A small self-supervised image encoder, trained from scratch.
Model: 32-pixel images, patch size [2, 2], widths [64, 128, 256].
Data: trained on larger renderings of crowded toy scenes, 45211 training examples, 87.2 epochs.
Rows from block 4, named by matrix and row number. Each number is 128 + 32 x the weight over its row's rms, rounded and kept within 0 to 255. All counts start at 0. Numbers have three digits each. After the name is the row's rms in percent of the matrix's.
# f: token mixer depthwise 7x7 conv (model.blocks.4.mixer.f.weight, 256x1x7x7, trained with AdamW), a 7x7 kernel
f.10 101:116137185150146156140138150149134117107137110112061137084092140051119035133151157083179133145169192137134108143117164139107113118101121165082105129
f.11 098:133100142125137140120112129100160128110128110153118143118121133127134109127168134114128175063000141156125137141179093170153116128113144147151117105
f.12 095:153129136161138118127113136149189133132134135135247207222125118163157138131163161143158110155101129153122107117113111138137110088142123152111117083
f.13 089:147132135109182129118123149146176127130129128130141126149139160165189124031136142169133148227187177145135134144171167154154143140139144159170123140
f.14 097:112132144117118115113114136107134083141123116149190208082115121147138255086093120141117100141121103101133129137124133140131124133102125161116126142
f.15 121:074130088137098078050109087108110132109074107145146112151115102113140171221169114092100132117155119113105127114158104140108091074122106108105112077
f.16 109:142149147110146125133148154157143136159138151142183212202159151165139168187209159137167134153159146172152154128151166153136152129133116154178119139
f.17 110:103134109123113115134131112097161109106142124098098114131100093108083099146073070111116084089255150092106106118059140099096133133111127122106147134
f.18 098:102140136144153124140130154145168149129117131138205232187176138135135139081122121147138131139032079076128130108121104139162134134111134116097137092
f.19 086:112132130136142089108137093109210126146159108101094255179154152114099049112146133128126149138101140134129137121129126109142133112122115130132122114
f.20 091:163102144134117155125165119161092117131164109128103095152133156130145080194172072097130140115058116116151121149147034106151128180107145068134135166
f.21 104:125148134153115120124120102137112147111100123125205151155088120137098138196183101111087069110224075121101126100121202132107085119110123136133110131
f.22 093:151157091168110114115131120091138058154166138128039000076134161120133102099119148126140141135122129139126134135123171134166131137143142107143148138
f.23 097:110123104138119132077112114138135115093122122111164221141150092128140194074176165115118101111221114086103079100139138130081146120097108113109125099
f.24 098:127112093095116100113163079123101132109117121120099044101124112119071051198034102116122126111092066113144150145120111119133120118132153133153132127
f.25 090:151147115128126138103138112159170160152112145105168132144096175119128091135111065108139055049082088091118154157094061095133149138118110168074154139
f.26 090:100166127142149135142118122086174107122116158101098169122142131130173186185226148150147100094139115104138113110094143090097121121114070065081095122
f.27 108:127101156109107132123094167152089150148140129165130026132149137132168034037155119141095136129201146121125132119154139109161122121150132131132123140
f.28 084:159133157126163153119112142127092175142139119124113170123120136131139163024114131111136147147028135159135144113133115076161154197120173135177142157
f.29 107:142121125176135132141169136125133092160126133145129140126139138137119146193165127137119087063094055112109122106105038112074111128104098051082094133
f.30 109:127122156151156143126145149138125158164138142123197129183154162112103188177212174174126158144208178150162144116111140151117134106143147161141133096
f.31 119:155173124221166160182109139169170174147146128121145143171166144110112095102138211173151109115072162145142162116103120118129151123104099106128099127
f.32 119:093081085096078090060088077079077099084106107086097088073101085085104110110109099128095132119118135115122095109104117101112111126112141100123101092
f.33 104:116196137093117156126162154155103135153147107115175255170093119115111129170163095110129134138152133151129125106158104133136129154117138106115140112
f.34 096:116118152158127130127157107111143153103138135129172206172155144177164129000114191158109093110125085097138131159114108120139147140127129116131112130
f.35 080:127129141137151127137113124171163112124117138152138006061141127164172049116115081142117166171122132142113102138176100137107151139134172111121165114
f.36 124:109109085042084107083117117103056084130107105101109086087107105088089111147124065085105094143107107107096107119090099097132106098121123104092113125
f.37 090:149107138090116094131050141119132112108153129130117098098120064116102102093140100134110131191196163214108144096166183172139116157157158142139124144
f.38 089:134081147140169082143095127144171159111091123175130105166185115152161110055076194162132126070053109109134150123113170120140096120121137139121125104
f.39 084:132145143081143092150119151160101131147117145140099000155150119144142145149138181180120091113121115123124147124100125181096098151135121121112113165
f.40 102:168132151123123161145180128141136126125180159119102077081157165126129090025088102141148130091147103147166145139132138130173093170176152154160165169
f.41 116:166141171149144147162142174113127165147163172159117094101132169160141106028061150168159141114106130166143171145149151132127186161139128131151129179
f.42 084:131114120127135130097135133157135133126141122143060000076134158127101082133141106118119133179226104115108116093155131139132141132142125151122106109
f.43 109:180160164154132147118168162140146144119105166166193156115128158173163173134121102133190165141169144104116166178177172154133117195165162156124127120
f.44 106:104152099134146124149198116124074122168130164129142048102171155140092184195170159121117139161127123132094084083117088107128124125104122109081133074
f.45 094:119135119120113113153185126123128119159127125160107137123150164133126134102191109140156139131000074151137149124137107118139140156112132139128154130
f.46 094:126120101097146129127118101128073129121143166130140133099169137123132126189000072116125140157144114135120132139142147081141127101129125135127121129
f.47 078:121144137163189121101164143194136132157128126146174030152149162142134173103133152120111163209103183160106124102168144152119108135119151157117162124
f.48 083:078127149166130103143122135136173113130117147115117138113123104155208220094136165164159065119082058119123108102126071150102123116128110086127093137
f.49 084:116141097061126148112122083158090126101091148120151146132158143146094116157074141148136121148171160118126119126157199206113118145120212183164155153
f.50 082:078112133111143100122104166101076144126121120108141126155118111146154184176228141112144124159126145175078088148126033125111116122145111082138145100
f.51 097:140132128148101160147151145094117145146153159122147062096135138143143074000136139173157154122128152145126140160159151145169140134131158192145151161
f.52 109:136120134083143124110126111108102125112128110120075118065098137119065008120021079118132133108128096161119134137135118126122112151100114121122147118
f.53 098:114135142115119128084135133143141126111134119158122136176129108137138116079255138116096138146089222112120123119117096134127117128115103121158133124
f.54 097:127125135139130138109126146133154123162138132129104093116128129127174101018145128138168102212163186172110107171097212127143127115142154172119134129
f.55 100:149168163165165133167141137179171182143119149147185141198134169117171156107172153142153151161191191142164118149144177160142144140140148150134129141
f.56 083:110133120103127102109095134129085092095115097118167103043113142146146213180047058115109139142116113084132157139099101111092118107150132133108102109
f.57 125:133115122131132119119133133110118153130166118125122153171161139147141150107255214205118093127152165144151111125106132160134164123114142133137145142
f.58 118:117104132144146104127090119137195115106109113147138172142125122074126156225110166102104139146115119098141099140063096065143115099129055078100104118
f.59 098:165140157210177182137157158134208174208139166132155146176138160142134128127183157154123114084117119123150144116106088096131108105123108119118116140
f.60 090:096125109139111087103117110113144189087111109101156139096109159105130173251173104096094133135180097139152106107129106121102114098096128096160083129
f.61 088:134142129136102139125148119111099140123166105162095037145118121118163213071255155128154130119090120138137148141119109122124127129119125116130144140
f.62 098:144131149157091134111129169113136178100159121197141198125118127136101174114140136131090077114090105121137093142092110081054116079119092080069127103
f.63 115:091113092130113103106074118072032057124097096107096110084123103120136165129138141116136089107050106085142148145083145128153100154100111115104122128
f.64 105:142182166226150177156153123184134185135148124124129215138122138128076096118078089104155131103086117157123118105146100144113143116135109133111150107
f.65 192:171167173161170164164158172161175169152151161166176161162159157156159133124141165164166167162154158159156157143169155167144150152144146155148159154
f.66 183:146147143139140129135149136148149119143155168131165178187137158144175187148177183133134176173177189160162147165159170153162150150154150176153139155
f.67 090:127144109109126122118133120101150091107125128120169167167140122112162214020221156126122136133116211100114137104133129130107120137150101113111133133
f.68 087:134148142167136133134128110156109128117150106146079065068139142138127125216135128102123100143255160113104116146120114149117105134136088131129118163
f.69 098:128128137200122116101106089152218092093107136080177214085137128120145196063158150124143119146172120125117125097115149117108132137124126127112137115
f.70 101:113141095111123122120098117115107123103116128106193201128137092110098163255074089129108113116183090120108125164110102130141127142125113097141116134
f.71 116:117144106140112148113117138104108095122156127097088050075099133118094084031096077107092102075083068126119126126095077098128138122131129128107127107
f.72 099:144135122118116102139142102154111122127126118099106119082099138131144066145073109143140082098035053096124132142078081080112147126085122056102122109
f.73 090:118125104113144131105126129086096111138147109129068162069085115088113081255106113102136107114128122120129115124117117160122102127130095134139131115
f.74 094:165126096114125124160192089118118163112130126152137119156145140135108120064118141145110134118142146108103096152155240149110127104164183207179146108
f.75 098:131152116179143158130132126135143150114130167111113047089147138101059046167069083120129114121067117156100129108121130106075108088129100109121118081
f.76 100:140117118131105119122123131146117142151128105165109128117135145144124017112022132134115114072017088104133144123125102115136137112162118126120144121
f.77 096:146148139149118128121131119198165157108123163160162247166131086129157188107091127117140145079145121125132143099159148083108127147172146161122167099
f.78 085:129088099115112118109171148123101126130127091143103123114130164084122141199115066084128119171233162153149143122128221148128112116153095143123123134
f.79 100:129127147135143120137141118129124173109123104121123107096098110174195125070183200205151172115120233142178140149117128120142127148109144134120146150
f.80 097:133112110110100121118128132155108107148127134114136091109140110141150094108013172185170138054186032134145151117140114105146137112140123107120123118
f.81 103:121126149116114132136123119110138130118115133124221255154124117144144169125214109125122127130144115125129131133123115133111131117136135127134132128
f.82 121:153153172182165139162169136166196157145140161146196206204140153142178167149171148136132162147139162147154151125138142143143137142145139148138137128
f.83 089:157173130106137158174141154126079106147154150113147081116132177159117109078095087141157121055121102130147156167083137098136175183163145105168149194
f.84 081:165154149138134106114140131137120152125136108120101153140135092100042084200185103094146095052068126140125139088083070114102150159148104145112131144
f.85 094:171124125143149123159147135086149127102137137092051071076113129118124161128158102152159169166071127195171140151140028113159124120142149115137123131
f.86 093:130118120080127129111126120140162135153061149133139108142111172109114177204130155184142149095128111131150154151130113094161089077096036073124094099
f.87 080:110118094140106145192122098133108107167091112131044090170128159104214195138134081078102161088114154100138127145165168118138104122137129138129100132
f.88 099:132111123108104116121131099109152103129122127097065255103105110119103063148113122086129107116113127139129125147130131138140117125124134133102136126
f.89 089:128140138131128120120118143095064130162111101085075127064098167084095133147040117132124134155174115125150185133124156150164140173155189167153152159
f.90 078:150120117108141124134132112103091116125108092112081065114098118097110081215244090101156152108170172168117137104127102145120124130139156124105138135
f.91 100:146122122127126111127112113113165153168121104084147209211151171115092193161135150167126099159154042099106156123123180097124122109136114147144150127
f.92 088:113172123133124123159154143132105136120106152079106067134137099157194106168186151194087153119133190115136098112101112137118084097102110106060121070
f.93 115:096106080078104107089115128096067089109111085097071083100090112094117088173117094093108121074088082114127108125115090126102097108106106079104103107
f.94 103:121131096108140142103120092107117121098126099083060158220173139087132103102241132176138117176099152108112113156122119104106132122133141146122137147
f.95 091:097125139170080142108098108087091083128139125155139150142146137120112254172200097119093114068093136091105097118110136106122111128103126124134142110
f.96 095:108148124116121106123140117160110114136129165175145070024125124164120180135046072133101151170197139159098154147111157112110135141127114127092106131
f.97 115:140152175192125134117140157181151153135135131168144221135156128152173103093182131138134158159185185131121135176159147177143135143123153180152134140
f.98 092:121144191170141156101128177181214184177107124145203175154144173116127126095114105147103135156116155136085089173156118140143117125139128124154105120
f.99 098:061141099164181115117106136120142114091136102126143114123138109097167156103102157123100149134028045158093125138096125118119113088113128082071126085
f.100 118:128159098101131138144122157148128105146085158147144112123134148156159184110101178157165165180178160203166125151151188182160138153136154193154152114
f.101 088:138127168151144172120134153132173144120145150133168105137123147185136083006129136156116168079038107158142165149127131110128137110129152154145143142
f.102 087:116140130096126128115114125109132127115107122148177194166155141131143209086168125156112142193255156123134119115120126135098121132127129122122140108
f.103 093:147116149108140139115122125136117130104135105117132091120109138122112195139148143118126132220255151112130134109109156105127130126126119114137131132
f.104 116:132163164170183154145151142120160153137150131148145099164125167157162157097149173152138146200078181186143164159170130178144156159148158185117125138
f.105 093:162176110124111140167155133156104151154141138154125150139116137141118150028048147191175134096047103141129125160149108160120122133163143143163150153
f.106 124:141103138100117154093087112124104108109108052100083090068138074117085161210124107079124137178199168133122141124167140143109145128129105147111133128
f.107 086:171148105146148136148143122124134127146155144152136137120141150130091159197116144162113095088128101101070068127067027096112153133142104066088105103
f.108 094:136160158136158137142141116147082165124168152115120119098136137132094033218040086118122102134209137104138127118125142157130122129129156120119158139
f.109 103:144135138205169149173173156138213113138143099121109164143130131151139158124177154120124161156149128172183138128123163178132143154164136194151120183
f.110 102:085102077082111080110111087146141102130088076122138165172119111068163238088185128088110135105123148093150121128117104135125103138116146129113138122
f.111 088:090150158150175110119120118083174100143096090099153083115091106109087153166178151094086108082049067078103117096129127102118102115109104101105145130
f.112 105:095119111142152109090108154113129184133143117119123077019160125151156119132122178133107159189197189149112089117099089106113110123095119111121111153
f.113 096:115140121138134115116148113135138118119136130123140142129136128092048058255059079080132150173124136135129140121135121134145113142145124115115152152
f.114 106:126120127111130109118130128132124132128121122120234255173120112138124084120116110142117135114161129133138120122140132138106118132113130151122121122
f.115 104:128120116142117134118112118133171109126122132133115255203126128119127131153221112141127121105097122108118106131128129111106111111133125106131133136
f.116 113:100078071109108128129145073078110114159139107086040067115110128095119037121098130104144074126136116096132152091101110138120130133120154141117090146
f.117 088:137135127129118136142135147118141123128124127109130128105142117109120172110229106113124147125000080143137118138132166137130134130123134157127147124
f.118 092:095145145164149086125105128117179135113112072098154193159094078117169187089175139130080123093145167073071082131121167124113099113118095133135123103
f.119 094:151123122129120113135137138132172129123152100110121195110110098155119085000092140137129115162207158115116112139130134126141109144128143125123120167
f.120 117:109134096114099118117133100127043101122127118107110048093095113079086081147070073088132107104053112108112118122097090097122119103114099108109125102
f.121 132:145105153156156152149124151126209158103118135159171214201134111149143172203206124149127151151115115128139108165139146159127157132157132123139143129
f.122 091:103119154157121150125176130180223142149134144127141213199156132132107073039119127129136116133097154118132139121146095171131118116142137096107132135
f.123 098:129133139111130122137133116100159128130102129137108205128112146139119086096128107123136139137255163111125133098111188125136125133145106129115137138
f.124 092:124097120111086107134108104176110149110112136106208172179142114125116216112096081082120117202173092132129104150110114083115155128107101101120120094
f.125 092:139124158135138127164161148129114153133128131165156101188175141123160095000127146126112135133068099142121145141103149171128132151130146138119155134
f.126 101:111133121140116119123081100132177128129102088111065085073091127175134183161187139139135142191218167125152135092123138134088091130109123121121171117
f.127 094:148123159131142124118146114093088102134136134111081079120139120110147255143193164113135125115037119094129122099097142137097143142136118148131139121
f.128 079:092097127141128095103123122143114141127115114128135098207136107168169113127250205166143160113098179170135115143141154176123113115125117146128146126
f.129 115:156119109129128137119118151135139140123130127112088031114122118113126093127113090152196200156187217181185151134150124111114169130107131134127106118
f.130 091:187149124127142112110181126209160161147116172156175136112120139160169141047059121093159164161097102154122172168144119120150114147158143140145113113
f.131 089:148098152041157150115112146145079138156092135100106112106126129063084051193174094109103102153159152147122127138151095159156153139165140145141124170
f.132 092:108119131114099131125134116096135117148138122141114171180107104112118226058255137122113108153177141104107151117097119107126111130142107118107134144
f.133 089:106125137155123083117120133140127140117132157214179035166190145120132050083101162150146141184082147149120135143173123113121148137109126149119121117
f.134 095:116117125087102115125134072065078079135122098134092073065087121151134197185105172134096130189149143118117132094144166143110110117147141165125087144
f.135 109:150143170119123130148155107140127144126118133144150128155111144146157201174255142128154164149089168153146142168153148161155146155122127131135143156
f.136 092:153099161146155084122144147126090113106143127120161163123160156071063154156117114025092140157132182146123095079110096102092087137113094107112093113
f.137 094:113126153147129099139152118129156125134136165137070126131116187111133000112070094101110151062133145152140162132135168139105150135120140174151142129
f.138 092:156125122134161110105141132112146126153152131112112224206121136133091178188174155147134081143238144110101102132123131133132136116145097138125149123
f.139 110:105138127111149119133137102110104155151147099108063109206156152109076107108182174159110143246102060126137123123153103134113126116117131117127138138
f.140 123:132122111093088120092125132063069130117115159152070063125071123104089099116084072097102154125043115111164142131124117156127118146114146080128113162
f.141 115:101119090088059126109091121109134108106066108080092086121073133088070092144099130107104107089102098110054111087149138112118120106135090167117129091
f.142 106:144123103078103135119124133126082067136141116116111086068091121128114060196031104138103116101081094087136132112140100095143113109132088140088135128
f.143 092:131125115145118134136117135122169111100124133094156174090139144118126234087062141117108081188218080113104126107094148102114136142130130089131118155
f.144 099:109133135118109151143110135132028144114118132143188000151145106107127150122128126117098144080113099130100142127114130129128125160104119130148132140
f.145 107:118119113115116110131130141159101137163149126166176033148146141149140255182191152138127155144166132138116137151138132164137126143124136158120140153
f.146 093:114138142124164129144144117143080130113124163126099000051140129143083110216120103127146111134086098137123126133092120135105133151134119132133111159
f.147 094:130107127115113147123112147138126119168097128134163102000095122129134137173148117143143125172144130075136101139070075065100091143129129091078123121
f.148 091:113120145126144112127102147114155146129101120144133094150132110146162211047252152169115125082206143118120108130124159142131110121135143131119132120
f.149 103:103157158154175142134123140146159142138146118159188179179170119123180188049141147163148170146183171147133157129136184135132151150143158162159136143
f.150 095:141122121106138130174169146129122135111123103137144149144133132115150155135102151122119079087094065113094078124097039067102089096071132062120076096
f.151 090:138138127108098133130120131154105099149102099148102095147134102173139094065062129122134165202201171145179170130140170171147120118143170172167142156
f.152 098:111142122084128108106139086095080104090101113106116098088103132094088149155092086099119106073132104130118110120094084089139074101094091044094095082
f.153 085:115103130166100130148103167184157146166114138158155174164183124132149109011166139152155145183170175161112151139158114134116150120114140096153127117
f.154 096:137116177167128175150119139129163128143157170121118073102141128128103086116229098139121079067076090066108129134098081083118139138103126146137136114
f.155 101:121140133135117125118123114146126113153121120127130150112105144120137041120255104092124135105165157131158139129156084089156146125142147128113145140
f.156 098:118133099120123140143141091106102116126138166149084000125175149135174064096148147126136129161094183136134156145086147108098175110140093120139131137
f.157 083:122140142130112145126146122140107130118132115107083142122115105144103000255119092125114134118158141125132141111132102122131137137129128131122132133
f.158 101:126148082125154110129148108123034125116131134123204162162155128152099180245139143113114136078161145105156122133102098112137114131107141160125136111
f.159 095:091128131108153092108126113098124085130152128145212126169136101115118255153145154158113117134170111133130132147127121124119098137096133142135115127
f.160 088:137125113154138144124107151087110101088124118101094087102053161110088076203130103125128138180163190138144139183114144162130185155135164177150131152
f.161 090:161192138145133119147160146117161142122102143179164107160112117115137115134108094149158205164218137123101164147184192097116111177152149155154118118
f.162 106:143127156116133153137090123111121115140135129095122117100129137127089111155081070073123109072023091109090103112091069082120102097113094079101106103
f.163 097:107114146131101150115118121114154158125129117130119185157106134105132163078086106089110101130013025107119119107134059111128141115153124097117137115
f.164 103:140157132081092146096138134092112107151152123148103077117144120102107030100080072111083097067115067130111119126108098147143112131151125062100162132
f.165 099:123148155110102137161135108115154145085123122101148132153122100054090144204209082040083138104201120116103121139120109108130124122129149097132120137
f.166 087:097101110045121109089141135139109076125137088113124129125113131059150164156203103081104108162234138129105136117087123142122113123133107142125099120
f.167 095:156155184222165132170155125156131140152161125107144114160112156142145092068087130123160138095047125096175145134095101124167119148157147152168143144
f.168 098:145140131189139163154144165155161178132140138149171127129126184136175060000125141157140146101098146152125144117124121126101161122157105133137121154
f.169 103:171147130175165145160112138127165139166131144145154082130087138153134088044196187162087123151087148177151149116104158142135159147162151169130161157
f.170 142:079135107105130116113117135114125120122107121102076117069115116097083107151136114111090113074124067105092092111117080098103087045110090074096091080
f.171 143:130141136132120137131123130124138136137108118128196181210123131120148213167202137115119117195226187113127147124103152124127136129128132127133132136
f.172 138:128128143104103131137119136132118132134131125140179136189148133117152189143233161118117139200221214151126121138136156145113110118136135118143138124
f.173 099:122124149118137145124163138146095140155127094158125057094138118102139062099010109136100107087089039117132119118137101122117099113132099151109137114
f.174 089:086125115079129137142148108182128147171110106122112125136101114091144180234091079075088151070094121146075117109103108129100120106118116092133095131
f.175 104:069115098110107099107096118095085121095089122161119151141142125091128184224203128098117113118134192079128098131112144091129097102093116125093126104
f.176 106:146123125093127121151131127143117109134135135127129061122136106127140130060104136135156098202000136135132128136158107119129141129159102157110126144
f.177 088:156134134135136138161119117172085128129115135113096000028159127127106114133112123109117120083091098109158166112144106121134155110139096119133107117
f.178 132:113114103103103111136124137104082070146134107077055085075112130121097117128096098098109099068073082100136131092084103083125103140122084066114117147
f.179 097:145124118125084119171125144092085096126140142133096102105116111168150149090145153156137192150171211158140141161176200141181112159153154183156132119
f.180 116:121106121158120126143117118142154155126127148151166168182142122153195192127192186158137156228146204177160125137136143146120126120125119120138145118
f.181 086:088105107119113107106141123116137114156077132138119131119150120155153103201242120172133163154191184148120078136157169155139115139129128181152131123
f.182 117:110116150134161155151136134159193171152166116158168207182164157136180153089175181161125130173169177174142137122140180120158140131134131135143126135
f.183 094:119142135124169172174143116108151133147142124161093169154117155130173255104175163133121117182094175133139141124120119124148103134151137128147123163
f.184 083:127120100131138143111120137132051134123153125163207211183138123165115073040114148142180111109156148099127127118143129150149143143103117172135087130
f.185 092:111113115129091147093109132181109123118138135131143182189120131086135159162158128072064135108125165087087118104106066042102110106112105113083099102
f.186 097:142124121142085128150147104114147105133149105124199218163141137118144204165218129127109155179103208144121123139150109153144128117143150141118128136
f.187 083:151157125085160143136145120104081072131142125079033124032097082097128149220140093106132124124102146121142104149115135135113128142130128131120143139
f.188 105:104103137075105082100130127093058110103170119119119074051128102106096123224183080130135138102162122113124129113143068114110118106134115107121123127
f.189 111:166130143151156149146157166118151161150153166163141112158167146136172200075148144144142151174078176176153147149174140175127148189145155167131159162
f.190 090:119141097149149132133126130159107118162117117157051062134112104134108000122146130147159124089117140136141124102158136146129142126142105129135147111
f.191 096:095103164138152102087111104113095080088106106104123125079134100070115133120040074110069114135168077130118111112107165187115098098110088105137115119
f.192 087:170105155157133142125127130106105130115142145117106129176109131118111103101133098143117153134255186154122131114148158118118143133116144149127132130
f.193 087:085118119155221112144140136085173107099155146109067240105066129112141120160084130142104107141110130134143128124122162146112157140146137152136162106
f.194 099:099152140120163114146148093112133120111105160081093176081081151122060209144130102107124158223097127198113099143142134107143130140141123101122136102
f.195 089:102126099125064140116100108134081120135128125138058033046125129123129050087079103147112102136167139129133124116126152161119152105152144174127121146
f.196 093:083092121092089113057067130096128099111124122097139124124106105113106120230162100103106105126135095123121102111111109124076092100077096109095093083
f.197 105:134131149114110127118127130123103153121097118140094155146137163143123000122113212145125135104207085123146141137116123143120121126123133123130141131
f.198 103:106119118045105142135094105115099077099139158098116094093127105100081098203088102092112114048083097098104108106094114105118141117109153083132125129
f.199 099:119121112119090121121108105088107123108095078112076047083087093104078042146073109119110112090076108104105110108132104094107110101109096111107120118
f.200 103:124165101077085127129136114078104065145106188122104036069147129100163157075129171161147101124143086141094157131124151103116175117141112150154122134
f.201 107:196149161145161149156126161156163127132166158172136152128161144141177202134160149172141145161170173116156173148191170145162151141169158155139139146
f.202 084:096116147202150103151140141198227142115131135124155171220122093159121140118104120161137134112096137154132114141122110150127085091096092148131100099
f.203 101:159144148154121153118128156136132134151109121134133133178117135162134168000185185142161124098064134148152119136134130137131152147161169156135136118
f.204 084:133144138132158122154149170125116128160152147139111048093157148149118018177009111145140155134101122148132132133128094127144143138152133124134137132
f.205 093:185105170175147170135136120169122154135142146139160184147117145122134040077029111144161106155068157137107109146114118111117139120116139129091149139
f.206 096:130112095119116127096109106153130092126117128148106103067092122097087076142066116098098106060055047121114113134095098060138148111101116129104112115
f.207 108:119122144136089134116150129126164117137135106119180235142121124145168213169155164122133151180215159143127104120147174142149120116155104148134107128
f.208 100:105138122100103090110124145069109092110132111096079072057088131117119071113052101113130107123031079140137126149150098160133113126128114133114107119
f.209 110:114141130115138127158127124124123170133120124119062255142108137134108016158043135140115126119097137126125142138123147141126134123116137128142126146
f.210 091:131100109140122120142161141116083095161156125090086032062091120123150088069068153155158154129172123099128127125177145196161126130142124147136146130
f.211 078:118114159145146148114180134158087143144151127120068017070090126115117058219132123108135093089135097098113124113119136143121128149128126120125115112
f.212 094:184099153136159158155148146136149164110153155129101183164107142138141138043085143141119158061056101135124124134115162197143115179133146166139154131
f.213 083:154158130175153182114107140224126151137114115117174133101146178083119179043141132136130123118079190158118129115162160161102140114132121166133141109
f.214 112:186180172154165156124166132156089152144181181129115107138147173162171165145146153187152139081046109121160104143121085146117123142104103148116141105
f.215 121:081085084087083102103100102103122099112098090082109127110086103095104090190121102117102081082113095088091101095082100087108102102114104092111105106
f.216 084:154129130094121148129126174112091127160133159119107000144115122113120156188160080127133117111196082115144141136093083127149121118130137081126136125
f.217 087:108098099108136106098124125096076086108111101098164148108082119147078153226081157128148116175157136123194130136163124176125132103075107177129118131
f.218 085:149121146129142133145146110137132113123137133151160110152131128100127108143138113119126130061000097108145146111140106122124135135117166121127142155
f.219 091:135166111151113141142171128128174116136158124147071051145114144064095170211116095092120142136167170143142178149087062123125146139148111127120158105
f.220 093:127113135182156075108125089157159170157101108160184162239150108101107095128141138126146118180057114161115167129154119127162119122101138119134108141
f.221 097:138125138120140134133127124131128127118130107131137121150116141133142091117099130127120122164255117116129141117128136125127134127127134102135125114
f.222 083:127131145110143127103110127103148129080132125144094206131077129090093180255147138106101134094135136083119106095107129130123116109147099091086106103
f.223 113:116136135135108104144112142143100159138090151127151050138130130105131157083101144164152141145129155149155150163197155158137160186197178191188157154
f.224 095:132110144116132130149121149136093138142137137148084000080150144160142081063071132116153106127177139142134149116136161150128136145107142143130155134
f.225 114:128122100113136127145117136162122110126115149083158097145134134120135255100100122129122106246084127127129124121137151139132128116126117110133121132
f.226 105:110100134068122112114123126104138114128097109112143120134106144145152132252147152136130095107011124145106116124118070121099133141108120084094129120
f.227 136:146116147167147135142126157102157132102117155173184214183146125132147221125218158162138140155178162137115119126131135120123106121125108101096118135
f.228 090:140152198191097145143175151183165137092101132132120222111096130177154149106080107116128151139113143079140121128158120118111120142100134079080094099
f.229 100:110159107119118115156121123088079032145099126096098040072110120149093099147083127122144140095091090159100151077144166145134133129163102109119111098
f.230 096:141128112159126128160121141128111126128159131138087017074126135099181080136167138119133148116232176123123119115179137182105125115135099130142130136
f.231 092:069148084102142141113130110050083137108158105053112131147147131102114062179139104114107133130221157087098132118123147123150134123140094147146154162
f.232 087:132161120144131156146119134154137203116166139117075096142148130089086078165107091083114115074226148123096143113165135160083144110164149153149164123
f.233 121:130127125132119128133134127155147074115138120144184242132131129129154185164205166118116128087140220132152106111130124159134158124134140127140169155
f.234 133:154166171188140150195172142146187148144153148163132216163154138152165144118176156147137146153170136119127119170142197121150143130132154151148127162
f.235 117:141079091108105125115123108107104090106124078090054071050076104105116075133108085099118094128049111147130116119111117084110132148133105127111137101
f.236 094:143107176125121155152126160119113119134125126135136134144100160122067045255080073110099098083146119097099138125115111142104156118150125110130108126
f.237 084:138124114111150155111109128110154118154127099179102128082147115154096078063086132096136118173157139141166122152165189188105135146139201171191162154
f.238 090:129121147135140156140121138133140136130131141145148101142102105119151208068162167133136125238006110141105139118125137113132124093154107124122107108
f.239 121:143133154072153131150165137143025117150182145133122091129127148117107147160149092142131103121104116129126179153108044112109181150127134051139137162
f.240 102:122121132126117117109135113136143071146144123103113255039126125114100013133131151129127149127157127127119133107148127107133132108114113115128113117
f.241 084:152110133089161145137178113134095097122159116134117128129130130143125184173147138141129152060020080142098144094086101113111156087151126051115133106
f.242 090:146132134125138119115120154130166091113126104137146131119168122172140159118144145161119124079000063098132102102141078134131111128125113099130112136
f.243 082:112163091119143114120154165128144148111115096175132074154177102103169084077194109144140124094229086096117097112166135157142112113138119123129084097
f.244 087:110104093025099105097167085110075047122126121108152075132148119121146166166158115137127095115141190124126138166088121117138136135133155170163153137
f.245 080:096139130160130134133147105070079103086158125122092102132117168217163101094142176214132160156102122168151128102133107104129101084117090099112091111
f.246 086:135116122140137135118140151137126145126121120152112022081145131131185167050255131129114127121156106148138127101126112125122102114108135116149135117
f.247 088:154098120139125146106089157174121164113122152107127072103133149123182091097079157149166123102028051163163144123149063107120140120134138129129147156
f.248 092:116084140165089121118137126127174126143098125147067146116158120164147142000118154144137150178172153161130125113155160113144148109121138157160127102
f.249 093:124154124111125153112132157116128099154144133098118021095117141119076032116069047120117120124174097134134128147103070151121144137139135131130109145
f.250 090:083090118086119115086123100109088090084117087096141167067102112118111115193163077100111124123222184117117100119148127112099120106102130114088116121
f.251 092:122081160127148113127123110107185147108139101110123206125095084116119151199157098108097097209214194125099112139119129116140115132131120157131133106
f.252 079:100090106150141126112154091146168131102131143125108101129125109173191196073065109110102119227185109154114112106120142137109097093119138174131109105
f.253 106:111121113107098135101108126087093095131114120115132126136104109122144215200242128132113123140224157144112116161136158139141126103123105143115139113